config = dict(
    encoder_arch='efficientnet',
    model='spectrogram FSQ autoencoder',
    dataset='chords played on synthesised instruments',
    train_examples=52083,
    n_mels=64,
    hop_length=160,
    input='log_mel',
    win_length=400,
    bottleneck='fsq',
    downsampling_factor=8,
    encoder_norm='batchnorm',
    encoder_activation='silu',
    encoder_channel_attention='se',
    encoder_drop_path=0.1,
    encoder_depths=[4, 4, 4],
    encoder_kernel_size=3,
    encoder_stem='single',
    encoder_expansion=4,
    encoder_widths=[16, 24, 48],
    loss='l1',
    latent_channels=4,
    decoder_norm='batchnorm',
    decoder_activation='gelu',
    decoder_channel_attention='eca',
    decoder_widths=[32, 64, 96, 128],
    decoder_blocks_per_level=1,
    decoder_block='plain',
    decoder_attention=True,
    decoder_upsampling='pixel_shuffle',
    levels=7,
    init='trunc_normal_002',
    residual_init='none',
    optimizer='adamw',
    lr=0.0049,
    beta1=0.9,
    beta2=0.999,
    eps=1e-08,
    cautious_weight_decay=True,
    magnitude_pruning=0.7,
    steps=4200,
    batch_size=48,
    epochs=3.9,
    lr_schedule='cosine',
    final_lr_fraction=0.1,
    warmup_steps=210,
    weight_decay=0.2,
)
Rows from block 10 of the encoder, named by matrix and row number. Rows with one number belong to one channel. Each number is 50 + 12 x the weight over its row's rms, rounded and kept within 0 to 99. All counts start at 0. After the name is the row's rms in percent of the matrix's.
# convs0: expand pointwise conv (encoder.blocks.10.convs.0.weight, 192x48x1x1), inputs 0-47
# convs1: depthwise 3x3 conv (encoder.blocks.10.convs.1.weight, 192x1x3x3), a 3x3 kernel
# convs2: project pointwise conv (encoder.blocks.10.convs.2.weight, 48x192x1x1, transposed), outputs 0-47
convs0.120 196:50 50 43 05 39 50 50 50 50 50 50 41 50 75 64 50 56 50 50 50 62 57 50 40 49 39 31 63 50 50 56 34 50 50 50 50 50 25 58 63 50 64 35 50 41 83 61 50
convs1.120 134:50 63 57 54 64 56 37 29 36
convs2.120 148:61 50 75 50 50 79 85 72 72 33 61 64 50 50 58 50 50 67 50 85 50 57 50 50 50 50 50 50 50 50 50 50 50 50 45 61 50 50 50 50 50 50 50 50 43 26 40 50
convs0.121 187:67 60 50 47 33 63 50 44 50 35 50 59 31 18 50 50 61 50 50 50 50 58 45 45 66 22 36 66 74 50 67 37 65 36 57 50 37 50 44 50 50 63 39 50 50 44 50 75
convs1.121 105:51 44 53 25 43 52 43 27 50
convs2.121 140:62 62 50 41 36 85 50 50 59 50 50 63 33 50 50 50 64 50 61 50 50 73 38 50 71 34 38 50 59 50 60 32 61 50 50 59 34 28 32 40 50 63 42 50 32 44 41 61
convs0.122 077:56 52 50 99 50 50 50 61 50 80 50 40 50 50 50 50 50 50 50 50 29 33 50 37 50 50 80 50 60 50 50 50 50 50 50 50 50 55 64 50 22 50 50 50 50 50 50 50
convs1.122 074:39 33 33 49 46 48 58 71 58
convs2.122 090:50 41 50 50 50 50 95 36 50 50 50 50 50 50 50 50 57 50 50 79 50 50 50 50 50 37 50 00 50 50 50 50 69 50 50 50 50 50 50 50 50 50 65 50 50 50 50 50
convs0.123 090:58 50 50 50 50 86 50 50 50 18 50 61 30 30 36 50 50 50 50 50 50 50 50 50 56 24 39 50 61 50 50 50 50 17 72 50 38 50 50 50 50 50 35 50 50 50 45 73
convs1.123 094:35 33 54 31 43 47 37 37 45
convs2.123 083:71 50 50 50 50 97 54 50 50 50 50 50 50 50 50 50 50 50 50 50 50 50 34 50 50 50 35 89 50 72 50 50 50 46 50 70 50 22 50 50 50 50 50 50 50 50 50 27
convs0.124 092:50 50 50 50 50 50 50 50 50 50 50 50 50 18 27 50 50 50 50 50 99 50 50 50 50 50 50 66 50 50 50 50 50 56 74 50 50 46 50 50 94 50 50 50 50 50 50 50
convs1.124 057:55 55 65 54 53 66 58 59 74
convs2.124 012:50 50 50 50 50 50 50 50 50 50 50 50 50 50 50 50 50 50 50 50 50 50 50 50 50 50 50 50 50 00 50 50 50 50 00 50 50 50 50 50 50 50 50 50 50 50 50 50
convs0.125 053:50 50 50 87 66 74 50 50 50 50 50 50 50 04 50 50 50 50 50 36 50 50 26 79 50 50 50 50 50 50 50 35 50 50 50 50 50 74 50 50 50 50 50 50 50 50 50 66
convs1.125 070:49 50 50 44 83 49 38 50 50
convs2.125 056:65 50 50 50 50 50 50 17 67 24 50 33 50 50 17 50 50 50 50 50 50 50 50 50 50 77 50 64 50 67 50 50 30 50 50 50 50 50 50 50 54 70 50 50 77 50 73 50
convs0.126 112:34 50 50 50 73 50 21 50 50 50 50 50 71 85 50 81 50 50 50 50 50 50 57 50 39 74 50 47 30 50 50 50 39 35 50 50 50 50 50 50 50 50 65 54 40 60 50 22
convs1.126 076:35 30 44 42 35 43 48 35 42
convs2.126 095:50 50 50 50 64 50 48 50 50 85 50 50 50 50 50 50 50 50 50 50 50 34 69 50 50 90 50 50 50 50 72 50 50 34 50 50 50 67 65 50 50 15 78 50 50 50 50 50
convs0.127 049:50 50 50 50 50 65 50 50 50 50 50 50 50 11 50 50 50 50 50 34 50 50 35 75 50 66 70 50 50 50 50 50 50 69 37 50 50 80 50 50 78 40 50 33 50 50 50 79
convs1.127 025:49 47 46 42 84 42 49 53 51
convs2.127 063:59 50 33 50 50 50 50 18 63 18 50 50 50 50 50 31 50 50 35 50 50 50 66 50 50 54 63 50 50 50 50 75 50 50 50 66 50 66 50 32 50 76 32 50 73 50 69 50
convs0.128 113:50 50 50 50 50 99 70 50 50 50 50 50 50 57 50 40 50 50 50 80 50 50 50 70 70 50 37 50 50 50 50 50 37 50 20 50 50 61 50 50 76 50 50 32 50 50 50 50
convs1.128 118:56 58 52 23 37 52 51 34 51
convs2.128 079:50 40 50 50 50 89 87 50 50 50 50 50 50 50 54 58 50 50 50 50 50 50 50 88 50 50 55 50 50 50 50 50 50 70 22 50 50 50 50 76 68 50 50 50 50 40 50 50
convs0.129 124:50 50 50 21 50 50 18 06 50 69 50 58 50 50 50 50 50 50 50 50 50 50 50 83 50 50 50 50 50 50 50 50 50 50 50 50 50 50 50 50 50 32 50 86 50 50 50 50
convs1.129 104:46 35 46 29 63 33 48 39 49
convs2.129 180:50 50 50 50 50 50 50 50 50 50 71 50 50 50 50 50 50 50 50 73 50 50 50 50 50 75 58 89 41 50 94 50 39 10 50 50 55 50 50 56 50 50 50 50 50 50 50 50
convs0.130 181:50 50 50 50 50 50 44 67 50 50 50 50 64 72 50 59 50 77 50 50 50 50 89 50 27 62 57 70 35 50 50 49 40 44 50 67 50 50 50 50 50 50 50 71 20 50 50 29
convs1.130 143:49 65 47 48 82 51 49 45 48
convs2.130 159:50 50 50 50 50 50 51 50 50 47 67 50 50 72 50 50 39 50 50 50 50 42 50 58 22 50 50 50 39 50 80 50 50 00 50 50 50 43 50 63 50 50 50 73 50 50 57 29
convs0.131 119:44 50 50 50 65 31 50 81 50 50 50 50 67 75 63 50 40 50 43 60 50 38 60 37 50 76 82 50 49 56 50 50 43 36 44 48 50 50 89 50 50 50 50 50 50 50 50 39
convs1.131 124:50 54 52 53 82 36 49 44 52
convs2.131 132:50 18 50 00 50 50 50 50 50 50 62 41 92 50 50 50 50 50 50 50 50 33 53 50 43 50 50 50 50 50 50 60 33 50 50 50 61 50 50 65 50 50 50 50 50 50 60 50
convs0.132 049:50 50 50 50 50 83 50 50 50 50 50 50 50 19 50 62 50 50 65 18 50 50 28 50 50 50 50 50 50 50 25 50 50 63 50 50 50 84 50 50 50 50 69 27 50 50 50 59
convs1.132 046:50 47 49 37 82 47 46 55 57
convs2.132 097:50 50 43 50 36 50 50 30 72 26 62 35 29 50 30 28 59 27 35 50 62 50 65 50 59 50 50 52 35 62 50 63 50 50 50 62 50 65 41 39 50 73 50 50 73 50 60 50
convs0.133 058:50 50 83 50 50 59 50 50 64 50 50 41 50 50 50 50 64 50 50 35 75 50 33 74 67 65 50 50 50 50 50 50 50 50 52 50 50 63 30 50 92 50 50 50 50 50 50 77
convs1.133 060:49 45 52 46 84 40 50 48 49
convs2.133 093:63 61 34 50 50 50 50 37 65 50 60 38 50 50 50 50 50 29 50 50 50 36 65 50 60 50 65 68 40 62 44 50 38 50 50 70 59 80 40 31 50 74 30 50 75 39 67 50
convs0.134 048:50 50 84 50 50 72 50 50 50 50 50 50 65 50 50 72 77 50 50 26 50 50 27 50 50 50 50 50 50 50 50 50 50 50 50 50 50 50 50 50 99 50 55 50 50 50 50 62
convs1.134 057:52 48 54 38 81 39 49 45 51
convs2.134 084:63 64 30 56 38 50 50 20 72 38 60 38 39 50 29 31 50 30 50 50 67 50 50 50 50 50 50 61 50 71 45 67 38 50 50 50 60 68 50 50 50 65 50 34 70 37 60 56
convs0.135 049:50 50 50 50 90 50 56 50 50 50 50 50 69 50 50 50 50 50 50 23 50 50 83 50 23 59 52 50 50 48 50 50 25 50 23 50 50 72 50 50 50 29 50 50 50 50 50 55
convs1.135 043:61 72 69 60 57 50 55 37 50
convs2.135 014:50 50 50 50 50 50 50 00 50 50 50 50 50 50 50 50 50 50 50 50 50 50 50 37 50 50 50 50 50 50 50 50 50 50 71 50 50 50 50 50 50 50 50 50 50 50 50 50
convs0.136 075:50 50 50 50 50 15 50 50 50 50 27 50 50 50 50 50 50 50 50 50 99 50 50 50 50 50 50 50 50 50 50 50 50 66 50 50 50 81 50 50 85 50 50 50 50 50 50 57
convs1.136 065:49 47 36 48 48 19 49 48 40
convs2.136 025:50 50 50 50 50 50 50 50 50 50 50 50 50 50 50 50 50 50 50 50 50 50 50 50 99 50 50 50 50 50 50 50 50 50 50 50 50 50 50 50 50 50 50 50 50 99 50 50
convs0.137 110:59 44 40 56 50 63 68 50 37 50 50 50 50 42 50 54 50 50 50 99 50 50 58 81 50 42 50 50 50 50 24 41 50 73 45 57 50 50 50 50 50 50 54 50 62 50 50 50
convs1.137 166:52 47 46 67 55 19 52 49 51
convs2.137 129:54 50 50 74 50 87 77 50 50 50 50 50 50 50 50 04 56 54 50 50 50 50 50 50 50 50 29 50 50 50 24 50 50 64 50 58 50 50 50 50 50 57 48 30 50 34 50 50
convs0.138 045:50 50 50 77 50 50 50 50 50 50 50 50 50 50 50 50 50 50 60 50 50 50 28 50 50 50 50 33 50 50 50 50 24 50 50 50 50 99 44 50 89 50 50 50 50 50 50 50
convs1.138 028:55 62 48 80 48 56 43 39 51
convs2.138 026:50 50 50 50 50 00 50 50 50 50 50 50 50 50 50 50 50 50 50 50 50 50 50 50 50 50 60 50 50 25 50 50 50 50 50 50 50 50 50 50 50 50 50 50 50 50 50 50
convs0.139 123:50 46 50 12 50 50 50 46 50 50 22 50 58 50 59 67 74 50 60 27 50 84 50 50 50 65 43 74 50 50 72 50 50 50 58 50 50 50 50 50 52 50 50 50 29 50 50 48
convs1.139 112:46 56 53 50 70 65 41 32 36
convs2.139 100:62 50 50 50 50 94 62 50 81 50 50 65 50 50 50 50 56 72 50 82 50 50 50 50 50 68 50 54 50 60 50 50 50 50 40 81 50 50 50 50 50 50 50 50 36 50 34 50
convs0.140 068:50 35 50 50 50 60 50 36 50 50 50 50 57 08 50 50 50 58 50 26 90 50 36 63 50 50 50 50 50 50 50 50 50 63 50 50 50 50 44 50 86 50 50 50 43 69 50 50
convs1.140 070:47 48 50 39 78 33 49 43 43
convs2.140 091:61 59 38 50 50 50 67 38 75 50 50 50 43 50 50 33 66 50 32 50 56 37 61 68 50 65 59 50 50 66 50 50 31 50 26 71 50 74 40 35 80 60 39 50 50 50 50 53
convs0.141 090:50 50 28 50 50 26 50 50 50 50 50 50 50 30 50 50 50 50 50 72 75 50 63 50 50 50 17 45 61 50 50 50 50 50 50 50 50 50 50 50 49 50 50 02 61 38 50 71
convs1.141 079:50 52 59 27 43 66 43 35 59
convs2.141 088:50 31 50 50 50 50 84 50 50 50 50 50 50 50 50 50 50 50 50 50 74 50 50 50 50 50 50 50 50 50 50 50 50 85 50 70 50 50 50 50 50 50 50 00 50 50 52 50
convs0.142 128:50 28 41 50 50 50 50 52 50 50 35 47 50 50 50 19 50 50 50 53 50 61 65 64 50 21 37 54 61 61 19 39 50 50 32 69 38 50 59 41 76 50 50 50 50 50 50 25
convs1.142 126:51 50 53 42 73 24 48 48 48
convs2.142 104:64 50 42 75 50 64 74 50 69 50 50 50 50 50 76 21 61 50 50 50 55 50 50 77 50 45 50 50 54 62 39 45 50 50 40 68 50 50 74 50 76 50 50 32 50 37 50 50
convs0.143 108:50 63 18 50 50 54 50 44 50 13 50 50 50 50 50 19 50 50 50 50 50 50 50 50 67 50 50 50 50 50 50 50 62 50 46 50 50 50 50 50 50 50 50 50 50 50 50 99
convs1.143 143:50 47 51 37 80 36 49 51 52
convs2.143 158:50 50 36 42 50 87 50 37 61 50 50 50 50 50 50 50 50 50 50 28 50 50 50 50 50 50 50 99 50 64 56 50 50 33 50 50 50 30 40 50 50 50 50 50 28 50 36 50
convs0.144 073:50 50 50 35 50 50 50 50 50 50 50 50 53 44 50 67 50 50 50 17 93 50 50 50 50 50 50 50 50 50 50 50 50 96 50 50 50 50 50 50 83 50 50 50 50 65 50 50
convs1.144 070:45 52 43 43 69 42 36 32 36
convs2.144 074:78 50 29 50 33 50 50 50 65 27 50 50 50 50 36 50 80 50 41 50 50 45 50 75 50 70 50 63 50 71 50 50 36 50 50 78 50 50 50 34 50 74 50 50 50 50 50 50
convs0.145 116:50 24 50 50 50 74 50 33 50 50 50 50 50 51 60 50 50 50 50 64 50 66 50 65 88 14 17 50 62 75 55 50 50 50 50 50 50 50 50 50 50 50 50 50 50 50 50 50
convs1.145 107:42 45 40 55 47 41 44 29 28
convs2.145 080:50 25 50 65 50 87 51 50 50 50 50 50 50 50 66 50 50 85 50 50 50 50 50 74 50 50 50 99 50 50 50 50 50 50 50 50 50 50 50 50 50 50 50 50 50 50 50 50
convs0.146 053:50 50 97 50 50 87 50 50 50 50 45 50 50 23 50 50 50 50 50 39 50 50 50 55 50 50 50 50 63 50 50 65 50 69 36 50 50 50 50 50 83 50 57 50 50 50 50 69
convs1.146 047:55 56 56 39 82 45 49 50 48
convs2.146 061:50 67 29 50 33 50 50 31 50 50 50 35 50 50 50 50 50 50 50 50 50 50 50 50 50 58 50 50 33 63 50 50 32 50 43 50 50 76 50 37 50 91 50 50 93 40 50 50
convs0.147 089:50 50 50 50 50 50 50 50 50 50 50 50 50 63 50 50 50 50 50 73 50 33 50 45 50 50 50 00 50 50 47 43 50 87 50 50 50 50 08 50 50 50 50 50 50 50 50 50
convs1.147 094:57 33 64 31 53 60 45 57 65
convs2.147 076:50 14 50 50 50 50 50 50 50 50 50 64 50 50 50 50 50 50 50 50 50 50 68 50 50 50 50 02 50 50 31 50 50 50 50 62 50 50 50 40 43 50 50 50 50 50 50 04
convs0.148 048:37 50 50 50 50 50 50 50 50 50 50 50 60 50 50 50 86 50 50 22 50 50 50 50 50 50 50 50 50 50 50 67 41 58 30 38 50 67 31 50 89 50 50 50 50 50 13 50
convs1.148 070:54 44 55 38 82 46 48 46 49
convs2.148 057:50 50 50 59 50 50 67 50 68 50 50 32 35 50 50 50 50 50 32 50 50 50 50 67 50 50 50 50 50 50 50 50 14 50 50 74 50 72 33 50 84 70 50 36 63 27 50 50
convs0.149 047:50 50 50 50 77 50 50 56 50 50 50 26 61 50 50 50 50 50 50 95 50 23 50 50 50 50 50 50 50 50 50 50 50 50 50 50 50 84 50 50 50 50 50 50 77 50 50 21
convs1.149 059:61 29 47 65 36 42 51 35 51
convs2.149 065:50 50 50 93 50 29 50 50 50 50 50 50 50 50 50 50 50 50 50 50 50 50 50 50 13 50 50 50 50 50 50 50 50 50 06 50 50 50 50 50 50 50 50 87 50 50 50 50
convs0.150 128:50 50 50 08 50 50 50 50 50 75 65 50 50 50 50 50 50 50 50 50 50 31 50 66 50 50 50 29 50 51 22 50 50 75 50 50 50 50 50 50 26 50 50 50 85 50 50 50
convs1.150 132:60 51 54 55 31 60 70 60 64
convs2.150 100:50 50 65 50 50 02 50 50 50 50 50 50 50 50 50 50 50 50 50 50 50 50 90 50 50 50 50 02 50 50 50 50 50 50 27 50 50 50 50 50 50 50 50 50 50 50 50 50
convs0.151 224:52 63 50 00 50 50 60 50 47 50 50 50 50 24 50 50 26 40 45 50 50 50 50 07 50 51 50 50 50 47 61 42 50 50 50 50 50 50 50 50 50 68 59 50 54 60 56 50
convs1.151 117:63 32 56 62 45 46 68 38 59
convs2.151 125:50 50 50 50 41 42 50 50 50 50 50 45 47 50 50 50 50 47 50 09 50 50 50 12 50 19 50 26 50 50 50 50 50 50 72 50 50 50 50 50 18 50 50 50 63 50 52 70
convs0.152 104:39 50 50 54 50 50 50 65 50 50 50 50 75 78 42 50 46 50 36 50 50 37 50 50 31 92 78 50 50 36 50 50 50 50 23 50 60 59 47 63 50 50 50 50 50 50 50 28
convs1.152 069:51 47 56 41 58 28 42 28 44
convs2.152 086:50 50 58 50 61 50 25 50 50 50 68 39 50 82 50 50 50 50 50 50 50 40 50 50 50 95 50 77 22 50 50 63 30 50 50 50 68 53 50 50 50 50 50 50 51 55 50 50
convs0.153 045:50 50 50 26 50 50 50 84 50 50 29 50 89 50 50 50 50 65 50 50 50 50 50 83 50 77 64 50 50 50 50 67 50 50 50 50 50 66 50 50 67 50 50 50 40 50 50 50
convs1.153 025:48 41 43 29 71 36 48 58 48
convs2.153 024:86 50 50 50 50 50 50 50 94 50 50 22 50 50 50 50 50 50 50 50 50 50 50 50 50 50 50 50 02 50 50 50 50 50 50 50 50 76 50 50 50 50 50 50 50 50 50 50
convs0.154 090:50 50 88 50 58 56 84 50 50 50 50 50 50 50 50 50 50 50 50 50 97 50 54 50 50 50 50 50 50 50 50 50 50 50 50 50 50 50 19 50 50 50 50 18 50 50 50 50
convs1.154 077:48 44 45 67 68 69 42 37 47
convs2.154 087:50 50 50 50 50 50 50 50 50 50 50 50 50 50 50 50 50 50 62 99 50 50 50 50 50 50 50 50 50 50 50 50 50 50 50 50 50 50 50 50 50 50 27 50 50 50 50 99
convs0.155 071:50 50 74 50 50 61 50 50 50 50 50 50 50 29 50 50 79 50 50 10 50 50 30 69 50 50 34 50 50 50 50 55 50 50 50 50 50 50 50 50 96 50 50 50 50 50 50 63
convs1.155 057:51 49 52 43 82 37 49 46 54
convs2.155 123:66 50 37 60 38 50 50 31 57 38 56 37 35 50 27 31 65 28 39 50 58 41 67 50 52 59 56 63 41 64 40 62 34 50 50 74 65 50 43 41 64 65 50 39 67 41 60 58
convs0.156 162:50 50 48 15 50 86 50 63 50 42 50 33 50 28 50 42 50 50 50 67 81 50 50 71 50 36 42 50 50 50 52 40 50 50 66 50 50 50 50 50 79 59 50 46 50 50 50 50
convs1.156 116:56 64 57 52 44 56 58 76 63
convs2.156 152:50 72 50 50 60 50 50 50 35 69 50 50 50 50 50 47 50 29 50 50 52 50 71 50 50 50 66 13 50 50 45 50 50 50 50 34 50 69 50 50 50 32 68 87 50 69 65 50
convs0.157 065:35 50 50 50 50 50 50 54 41 30 50 50 50 26 26 50 50 50 50 36 50 63 27 71 50 50 50 50 34 50 50 74 50 62 50 50 50 69 37 50 94 39 54 61 50 50 50 50
convs1.157 053:30 45 42 35 68 34 47 50 52
convs2.157 089:69 50 50 50 50 55 57 50 67 36 50 37 50 23 34 32 68 50 36 50 50 50 50 66 50 64 45 50 50 50 50 61 25 50 50 67 65 76 50 50 72 61 31 35 67 50 50 61
convs0.158 182:50 63 24 01 35 50 50 52 42 52 50 50 50 38 41 50 45 41 50 13 50 50 50 80 43 47 56 50 50 45 37 42 56 50 45 50 50 50 50 50 67 50 50 55 58 50 50 52
convs1.158 147:59 48 55 24 40 32 55 55 57
convs2.158 140:50 72 35 50 50 32 27 38 50 66 26 50 50 50 41 50 50 32 50 24 50 50 57 65 73 38 66 24 50 39 34 50 50 50 50 40 52 67 50 50 50 46 62 59 59 56 56 66
convs0.159 052:50 23 82 50 50 50 50 50 50 50 50 50 50 18 50 68 50 50 50 31 50 50 50 73 50 50 50 16 50 50 50 50 49 50 50 50 50 54 25 50 83 50 50 50 50 50 50 58
convs1.159 072:49 45 51 39 82 40 53 52 51
convs2.159 093:63 50 31 61 37 50 66 38 68 33 50 50 50 45 36 50 50 34 32 50 50 38 67 60 50 57 65 50 50 50 50 65 34 37 50 73 61 74 43 35 50 72 35 41 69 42 59 57
convs0.160 233:39 62 50 66 50 50 40 52 50 44 50 50 45 61 28 86 50 50 50 21 64 50 39 37 50 69 74 50 50 50 73 50 50 50 78 36 65 50 50 50 37 40 50 50 50 50 50 50
convs1.160 199:50 51 50 52 82 34 50 49 50
convs2.160 207:50 86 50 50 50 50 35 50 50 47 33 50 29 66 38 69 50 50 50 52 80 50 50 50 50 59 70 50 50 39 50 50 50 77 87 50 50 60 50 50 40 50 50 50 50 50 50 50
convs0.161 067:50 77 50 50 50 55 65 50 78 50 50 50 50 34 50 50 50 50 76 06 50 72 45 50 58 50 50 50 50 50 50 46 50 50 50 50 50 40 50 50 70 50 50 50 50 50 50 85
convs1.161 109:48 49 55 49 82 36 48 52 52
convs2.161 084:50 50 30 57 50 50 50 50 69 50 50 50 37 50 37 31 50 50 50 50 50 42 68 50 50 63 73 66 36 50 31 50 24 50 35 65 65 62 29 32 50 61 40 38 66 29 50 63
convs0.162 065:50 50 50 50 50 60 50 50 50 50 50 50 50 50 50 77 50 50 50 26 50 50 26 64 50 50 50 50 50 50 50 89 50 58 43 50 50 71 50 50 99 50 56 50 50 50 50 50
convs1.162 081:49 47 47 44 81 34 51 47 54
convs2.162 115:62 50 33 58 41 56 50 36 64 31 50 34 39 41 31 30 68 32 50 50 61 38 50 50 60 62 50 60 43 50 50 65 30 44 50 62 64 65 50 39 80 65 36 43 64 43 60 50
convs0.163 063:50 50 50 50 50 50 50 50 08 08 50 50 29 10 21 50 50 50 50 50 69 50 50 50 50 50 50 50 50 50 50 50 50 50 50 50 50 50 50 50 50 50 50 50 50 50 50 61
convs1.163 118:76 45 62 67 56 53 61 51 55
convs2.163 087:50 77 50 50 50 50 50 50 50 50 33 50 19 50 28 50 50 50 50 08 36 50 50 50 63 50 67 50 50 50 50 50 50 50 80 50 50 50 26 50 50 50 50 50 50 50 50 74
convs0.164 087:65 75 50 50 50 50 44 82 36 50 50 50 50 92 50 62 50 56 37 50 11 50 50 35 50 50 50 50 50 50 50 50 50 50 19 50 50 50 50 56 50 50 50 50 48 50 50 49
convs1.164 070:42 71 46 41 72 40 42 46 44
convs2.164 063:32 50 50 33 50 01 50 50 50 50 47 50 50 50 50 61 50 50 50 50 50 22 50 38 50 50 50 89 22 50 50 50 50 50 50 50 50 50 73 50 50 50 50 50 50 50 50 50
convs0.165 053:42 50 76 50 50 50 50 50 50 50 41 50 50 14 50 50 66 50 50 50 57 67 50 50 50 50 50 11 50 50 50 64 50 50 50 50 50 50 29 60 94 50 50 50 50 50 50 58
convs1.165 058:50 45 57 46 80 35 45 45 52
convs2.165 075:50 50 50 62 36 50 50 50 74 50 50 50 50 50 50 28 50 35 32 50 50 50 50 50 50 58 71 50 50 50 50 50 24 50 50 71 50 81 50 50 75 66 50 50 81 32 50 64
convs0.166 108:50 50 60 50 68 15 50 59 50 50 50 50 74 88 50 50 50 50 50 50 50 50 67 50 37 71 68 50 33 50 50 60 42 50 50 50 62 44 60 50 50 50 50 50 50 60 50 17
convs1.166 112:45 47 48 30 36 25 51 57 52
convs2.166 076:44 50 50 60 50 50 50 50 42 50 78 50 99 50 50 50 50 50 50 50 50 23 50 50 50 50 71 50 40 50 50 66 50 73 50 50 68 50 50 50 50 50 50 50 73 50 50 50
convs0.167 144:43 57 50 94 57 50 50 57 42 50 58 42 38 22 41 34 50 32 41 50 50 50 27 22 50 44 56 50 50 43 28 50 50 50 50 42 56 50 54 53 33 50 50 50 56 50 62 70
convs1.167 081:53 45 56 64 54 75 40 34 45
convs2.167 102:50 70 22 50 50 28 44 26 50 70 26 50 33 50 50 32 50 35 50 50 35 50 50 50 50 36 50 31 50 50 50 50 50 50 79 41 50 54 57 50 65 36 50 50 50 50 50 75
convs0.168 166:70 50 34 27 50 50 50 34 54 50 50 50 70 41 60 50 61 50 50 50 80 50 34 53 63 50 20 19 50 50 78 50 50 50 50 50 50 50 39 50 50 50 50 30 50 34 50 42
convs1.168 107:47 51 49 27 70 31 53 48 51
convs2.168 150:69 50 31 43 38 50 50 37 67 50 50 50 73 50 50 61 71 76 50 50 67 50 35 50 50 70 66 39 50 63 65 50 50 77 50 69 50 50 50 41 50 50 50 34 50 39 50 26
convs0.169 093:50 50 03 50 50 50 29 50 50 50 50 50 50 27 61 50 50 50 50 50 85 50 50 67 50 50 50 50 50 50 50 36 50 50 50 50 50 50 50 50 50 50 50 10 50 46 67 50
convs1.169 144:47 49 48 29 64 59 43 28 52
convs2.169 107:67 50 50 50 50 50 50 43 66 50 50 50 50 50 50 50 77 50 50 83 50 50 50 78 50 89 50 50 50 66 50 50 50 50 33 50 50 50 39 50 50 50 59 12 50 50 50 50
convs0.170 250:50 49 70 62 57 67 50 91 50 03 60 50 49 35 55 61 50 53 50 73 50 50 34 40 50 48 50 50 50 50 40 50 50 41 50 50 50 50 50 50 42 55 40 30 50 43 50 50
convs1.170 225:51 48 52 31 70 28 52 47 53
convs2.170 227:50 27 70 50 50 45 68 80 50 32 77 58 49 50 57 50 50 68 50 72 54 46 50 26 41 50 50 50 46 50 50 50 50 50 50 58 50 33 37 50 27 60 26 36 43 42 50 50
convs0.171 033:50 50 89 08 50 50 50 50 50 50 50 50 50 50 50 50 50 50 50 15 50 67 50 50 50 50 50 50 50 50 59 64 50 50 50 50 37 78 26 32 50 50 50 50 50 50 50 50
convs1.171 027:39 62 41 39 69 47 35 48 35
convs2.171 036:50 50 24 50 50 50 50 50 50 50 50 50 50 50 50 27 50 00 50 50 50 50 72 50 50 50 50 50 50 50 50 50 50 50 50 81 50 50 50 50 50 90 50 50 50 50 50 50
convs0.172 101:50 50 50 50 65 50 50 50 50 50 50 50 64 50 50 50 68 50 73 02 50 50 23 62 50 62 50 50 50 50 50 64 43 50 50 50 50 71 50 50 90 50 50 50 50 50 50 50
convs1.172 078:49 47 53 41 83 41 50 48 45
convs2.172 191:59 59 46 58 37 56 64 33 64 34 60 38 42 50 39 34 61 32 40 57 61 32 50 61 50 63 55 56 39 64 42 60 36 43 50 62 60 78 50 37 70 68 35 43 66 44 65 57
convs0.173 097:50 53 66 50 50 72 50 50 50 50 50 50 50 10 50 50 50 50 50 30 50 50 39 72 59 50 50 50 50 35 24 50 40 71 39 50 50 50 36 50 79 44 50 26 50 50 50 65
convs1.173 055:49 47 47 49 83 43 46 48 39
convs2.173 133:61 50 41 50 31 50 50 29 70 50 58 39 50 50 29 32 50 27 50 50 50 41 63 50 50 58 50 50 33 57 50 69 30 42 50 50 57 60 37 43 50 92 50 48 66 43 64 50
convs0.174 082:50 32 40 10 50 05 32 48 50 50 50 50 50 50 50 86 50 50 50 31 50 50 50 50 50 50 50 50 50 68 50 50 50 50 50 50 50 50 50 50 50 50 50 73 50 50 50 50
convs1.174 048:56 67 55 67 60 64 38 40 40
convs2.174 041:50 50 50 50 50 50 50 50 50 50 50 50 66 50 50 50 50 98 50 50 50 50 50 50 50 50 50 50 50 50 50 50 50 50 50 89 50 50 50 13 89 50 50 50 50 50 50 50
convs0.175 054:50 50 50 68 50 72 50 50 50 50 50 50 67 34 50 50 34 50 71 17 50 50 50 50 50 50 50 50 50 50 50 50 50 50 26 50 39 85 37 50 88 50 50 50 41 50 37 50
convs1.175 041:50 47 47 41 83 41 50 52 45
convs2.175 076:59 50 27 50 50 50 61 27 68 50 50 50 25 50 50 23 50 50 50 50 50 37 50 50 50 59 50 57 31 68 50 64 42 50 50 65 63 74 50 50 50 75 28 50 66 38 68 50
convs0.176 106:40 58 50 50 50 50 50 50 50 48 50 43 46 50 34 63 50 38 38 18 54 50 38 50 50 50 62 24 50 49 50 50 44 66 79 38 50 50 50 50 18 50 50 34 50 50 50 87
convs1.176 074:49 42 53 56 32 55 50 77 62
convs2.176 090:50 68 50 50 50 50 50 50 50 50 50 50 50 50 42 35 27 32 50 00 19 50 50 36 50 50 50 50 50 50 41 50 50 70 50 50 50 50 50 50 40 58 50 50 50 50 63 50
convs0.177 121:50 76 50 50 37 38 43 70 50 50 57 40 50 50 38 20 19 41 50 54 46 50 78 50 50 50 50 49 50 50 08 33 50 50 50 50 50 40 50 50 50 58 50 50 50 46 61 50
convs1.177 077:63 47 61 45 51 20 56 56 52
convs2.177 106:50 50 50 50 50 50 50 50 50 50 50 50 50 50 50 50 43 41 50 50 00 50 72 50 50 50 50 50 50 50 00 50 50 54 50 50 50 50 50 50 50 50 63 50 57 50 50 57